config = dict(
    train_examples=195000,
    image_size=64,
    crop_scale_min=1,
    encoder_depths=[3, 4, 5, 3],
    encoder_widths=[16, 32, 64, 128],
    text_encoder_causal=True,
    text_encoder_activation='swiglu',
    text_encoder_head_dim=16,
    text_encoder_fused_qkv=False,
    text_encoder_drop_path=0.15,
    init='xavier_uniform',
    learning_rate=0.0016,
    eps=1e-08,
    decay_fraction=0.2,
    weight_decay=0.3,
)
Rows from block 6 of the image encoder of a small contrastive image-text model, named by matrix and row number. Rows with one number belong to one channel. Each number is 128 + 24 x the weight over its row's rms, rounded and kept within 0 to 255. All counts start at 0. Numbers have three digits each.
After each channel's rows are labels from the 100 images, of 14976, where the channel reaches its highest value: "strongest on" is what is common among them; "colour at peak" is the nearest of a few named colours to the mean colour under the peak. Only what is clearly more common there than usual is listed. The data: rendered scenes of coloured solids on a plain floor. In brackets: how many of the 100.
# convs0: expand pointwise conv (encoder.blocks.6.convs.0.weight, 128x32x1x1), inputs 0-31
# convs1: depthwise 5x5 conv (encoder.blocks.6.convs.1.weight, 128x1x5x5), a 5x5 kernel
# convs2: project pointwise conv (encoder.blocks.6.convs.2.weight, 32x128x1x1, transposed), outputs 0-31

convs0.100:131168196120096089121154136120120171136127125159127118123138116088101168138116138135107139108123
convs1.100:137160176131106146161149111107158152121097101138121101097105119103093122147
convs2.100:084113129094100148110130085139108099113117144133136133137183110150130106133160111148128185138133
strongest on: orange object (100); its colour: orange (37)
colour at peak: brown (57)

convs0.9:122136145096108150101131125157124127141111160134121123107104129105131150160097126145149101042140
convs1.9:099100105121125112107112138146125106079121130137136110122118142184172171131
convs2.9:110124084188131110134144141139136139123180118168178115106111124118153132131121103098108115108111
strongest on: black object (72); its colour: black (37); its colour: brown (26)
colour at peak: brown (38)

convs0.11:118143099117109095121153168131160118110133143097090079117133093150148134110144083085117137121129
convs1.11:124118090110118106145146146082111130140153080117152153156111116121096105091
convs2.11:130132099127182159130121175125135104144137122149090086122133176125141145103090159120153133123118
strongest on: yellow object (99)
colour at peak: brown (51); yellow (26)

convs0.24:101126119073087141102167131156150128144119177121147148087124151147122139148138115117139094099137
convs1.24:136144134134118134118112160127135119083162090133146161183105118112118119080
convs2.24:144133109129149116129131123124133126131141087108163139067125128073128112134108070094146110142154
strongest on: black object (90); its colour: black (41)
colour at peak: brown (34)

convs0.42:137165115120078130106133156121120131146129159103142116086139109138124171107133105073138108092104
convs1.42:128131146135144125130138126154126111110119139109092073097129115095069087122
convs2.42:130075148115104131109160101099126133115158161121135162133159158155143149073137120123102141115102
strongest on: green object (73); its colour: green (36)
colour at peak: brown (26)

convs0.10:115141143123092139101147144122125127128085162143131144076141119162110154127151104082129078109108
convs1.10:121124149142150118125136136152122098105114128118093073101111115092074103112
convs2.10:148091116133136138133146109108149170144153163128122150141142175143120166088110132138146116101074
strongest on: black object (45); its colour: black (25)
colour at peak: brown (38)

convs0.72:112170127134156142096118126125131123119124084097095139182123118122111162126118105156154177145101
convs1.72:135139127120130142174170156143148173165154144142146166163118130139149149124
convs2.72:148156126142163144147119112139152133158154124106160134103159145098157122104113105098142067114159
strongest on: green object (100); its colour: green (52)
colour at peak: green (88)

convs0.50:116128146094132144130124152155154129139128141081141060135171119108158119137098079106123128124126
convs1.50:146113083118169132090066123156142118095115136147144117123137122147155141113
convs2.50:164095182102129135125075104123112112104093131124104132137159123136106119142156148137161096154141
strongest on: teal object (58)
colour at peak: brown (32); green (29)

convs0.102:083138118106122148122128113158130106162146117104139137143120115111210117114118115153135167155145
convs1.102:129111100095098118115138124095137160153158119124149148150139107155184165139
convs2.102:102102161108127148111149108125099166150098149094126139118131164111076147096106107143108157127107
strongest on: yellow object (84); its colour: yellow (48)
colour at peak: brown (70)

convs0.95:127135122118105097153119129122136105141151123090111097132115095108161141144129111108046147096138
convs1.95:130140097104111110135152137090080080134151098097093135143135129121107103115
convs2.95:140182138126146186169138140145129115132149139119123090139161165139153136123147141110166115102148
strongest on: yellow object (93); chain link (28)
colour at peak: brown (30)

convs0.30:120140113119144156131149159145136115147138123098119110194140159083143146155085108168151124135132
convs1.30:148118118136153146105070121162131105068111149116111088110123128134127115113
convs2.30:130130134111142123133095112113115131139129078086123153076158108089108096129099101108139104144162
strongest on: red object (74); its colour: red (28)
colour at peak: brown (39); red (31)

convs0.86:102167122133152125157121145118149136152155093075106082150150132113155150150105119141129157094142
convs1.86:128125133115127135131164144106128133163187122139137175188143137128144148146
convs2.86:119127135144138116077132085109105105150108090121156176110117101085117089112116113101135117143123
strongest on: orange object (73); its colour: orange (35)
colour at peak: brown (25)

convs0.13:096124092110107114123120159162143116121096145107093090132121078143162149117149074117118138125131
convs1.13:122108120134129122116107141123126146143171121127162173145102105101104076084
convs2.13:138129103116184152148135165123117096125119113130074096132136181128146147120118173138152139135131
strongest on: yellow object (100); its colour: yellow (37)
colour at peak: brown (64)

convs0.87:110134122113132135133146129130146129188181124107098104161146132088164128141090137159117143139164
convs1.87:147131126142141138112101128144135108044098136136124077102130141134129131142
convs2.87:128156102159167120138103165111141100130151075149120121098141129112104087147134127102140102139168
strongest on: orange object (96); its colour: orange (38)
colour at peak: brown (54); orange (38)

convs0.14:083095109086130151152171135121155105131151146088122110135128132133131125142085110133112089165149
convs1.14:129137147130099105126145137091092123130120083081124129114086099120117101089
convs2.14:133102081161119117116144147146132125118139138168189110122126148108151136106153144093105116094092
strongest on: black object (50); count: five (44)
colour at peak: brown (27)

convs0.17:143149128130148142065147130140145109103111127136111128137096143150097107108136104129149160195108
convs1.17:115165186137129123152172133116102114122116091108097114112092116120110113104
convs2.17:118112117162127110072129151137163093161144151134108122129170128094145122095116155101146094149122
strongest on: teal object (70)
colour at peak: brown (38)

convs0.61:165114163126168151155131107137108115125128122122131110158128119101116087139097087087101175114136
convs1.61:119086063103140116104096114133103098088125126119122099128130124124096107124
convs2.61:083142155101107145138156091129092129176105144101114151145146131142093101127142127093158155137132
strongest on: blue object (80); count: five (42)
colour at peak: brown (32)

convs0.20:117136122120139149136129132174122158150119170119124144128135175127176106157151164184142132137153
convs1.20:109116119154129099145157143103098145150092100087141144095135101097101125157
convs2.20:122132138114131078164125154094087168115117123115131166134145114114123119157103088173105151131141
strongest on: pink object (87)
colour at peak: brown (36)

convs0.114:136108175124117110115126120142103168095123104178142135121123082107128132100124134090122116075113
convs1.114:102147179132123103120148133125096094109131141085090107136133092095109115114
convs2.114:130076129116134132146145102127129101077141132122146154093187109138126137135180106131112141114155
strongest on: orange object (61); blue object (50); star block (29)
colour at peak: brown (26)

convs0.73:129167187104100112126199127142142156117148129142118115129143104120075137134131121111123108126125
convs1.73:152142178131116173161155137132170139111114138136113093090126112097111118136
convs2.73:109130119102115147122160116146091110111085153103129143141183156121159135084150133137115172138116
strongest on: orange object (100); its colour: orange (47)
colour at peak: brown (71)

convs0.62:121124133149123127120106157157098132151067120133100154145128132149194109143126133165162117142149
convs1.62:080121120133106084142143156096102161116142093123159094108104118124108131148
convs2.62:128135125100108086099154161118082135110110130096137176121158114097131136138135096156094162135122
strongest on: purple object (94)
colour at peak: brown (31)

convs0.119:131102158145140128165140126151138135128117170155100115123145156130147082170130128118124123120199
convs1.119:104116104103109112139167138110109150146155109115155156149092118119109086085
convs2.119:118169137114119116170139116112119153150125097101117145128124123130111102185131100087149132118186
strongest on: blue object (98)
colour at peak: blue (82)

convs0.22:160077081122140135164093144137112150097126144106107135155120104126162128132133151098131144098167
convs1.22:119113119121125115100079108126117087075101119135120070098122114130136123119
convs2.22:139073112130153133107085115164149104105132137137148107117137100127084158091132149153106118139094
strongest on: white object (50); count: five (44)
colour at peak: brown (41)

convs0.60:120155164075134161118169124155159124154160130116122114155130150112155107149105082121132146152140
convs1.60:120128137122087121164189154111124167171172119126131146143131110120134132131
convs2.60:108140147137138135168130097144099147170103164093155121114167159108102111090132105144102123126105
strongest on: teal object (100)
colour at peak: brown (32)

convs0.36:080121134153120140127144117124147159125173124141116141104114147103147146136201151152106101101117
convs1.36:146120106130084140085112163109146086100164097138120109144095123130148125108
convs2.36:139129161110140131171129119128114160124168122097154126108141116169111173173112076130139114106130
strongest on: red object (58); orange object (56)
colour at peak: brown (39)

convs0.16:124134150131122101179134126096121114128142106112134077151136088115107146140097096085079119118123
convs1.16:112114105123119091112093093122104119129109081113093112107124130081096111142
convs2.16:128146120103127152190162119157132136182148130110135131133128161155105122112131108091145086109112
strongest on: red object (52); its colour: teal (26); its colour: red (26)
colour at peak: brown (29)

convs0.21:075124137094130146104116116158117118175126155115130153173128153100169142117097112149117115147106
convs1.21:111125097088080118133124113111120129132157144125118126160171128117118141192
convs2.21:129104144106114129121134120146118116124094159120080158174156125141081131121139161162117154169106
strongest on: purple object (49); pink object (47)
colour at peak: brown (43)

convs0.35:075156150121127122122162126122176174159146127140105118113155132125160136136158142128106076134124
convs1.35:120111086105133109151165103112112159127094112117156160153135080114101122117
convs2.35:192106163129127137112115122134155173116156132118127124104161125143129156155100104146155084109134
strongest on: brown object (62); orange object (55)
colour at peak: brown (69)

convs0.82:162157134137138145091127146131124137110140133113096130146157171156071127103155126110149131176096
convs1.82:119123160150154130132173173152100103114142144094093103118132093110114109115
convs2.82:136115085115115115118142115145138101139110171119093150163180149109149143090124129097129117173114
strongest on: green object (87); its colour: green (28)
colour at peak: brown (38)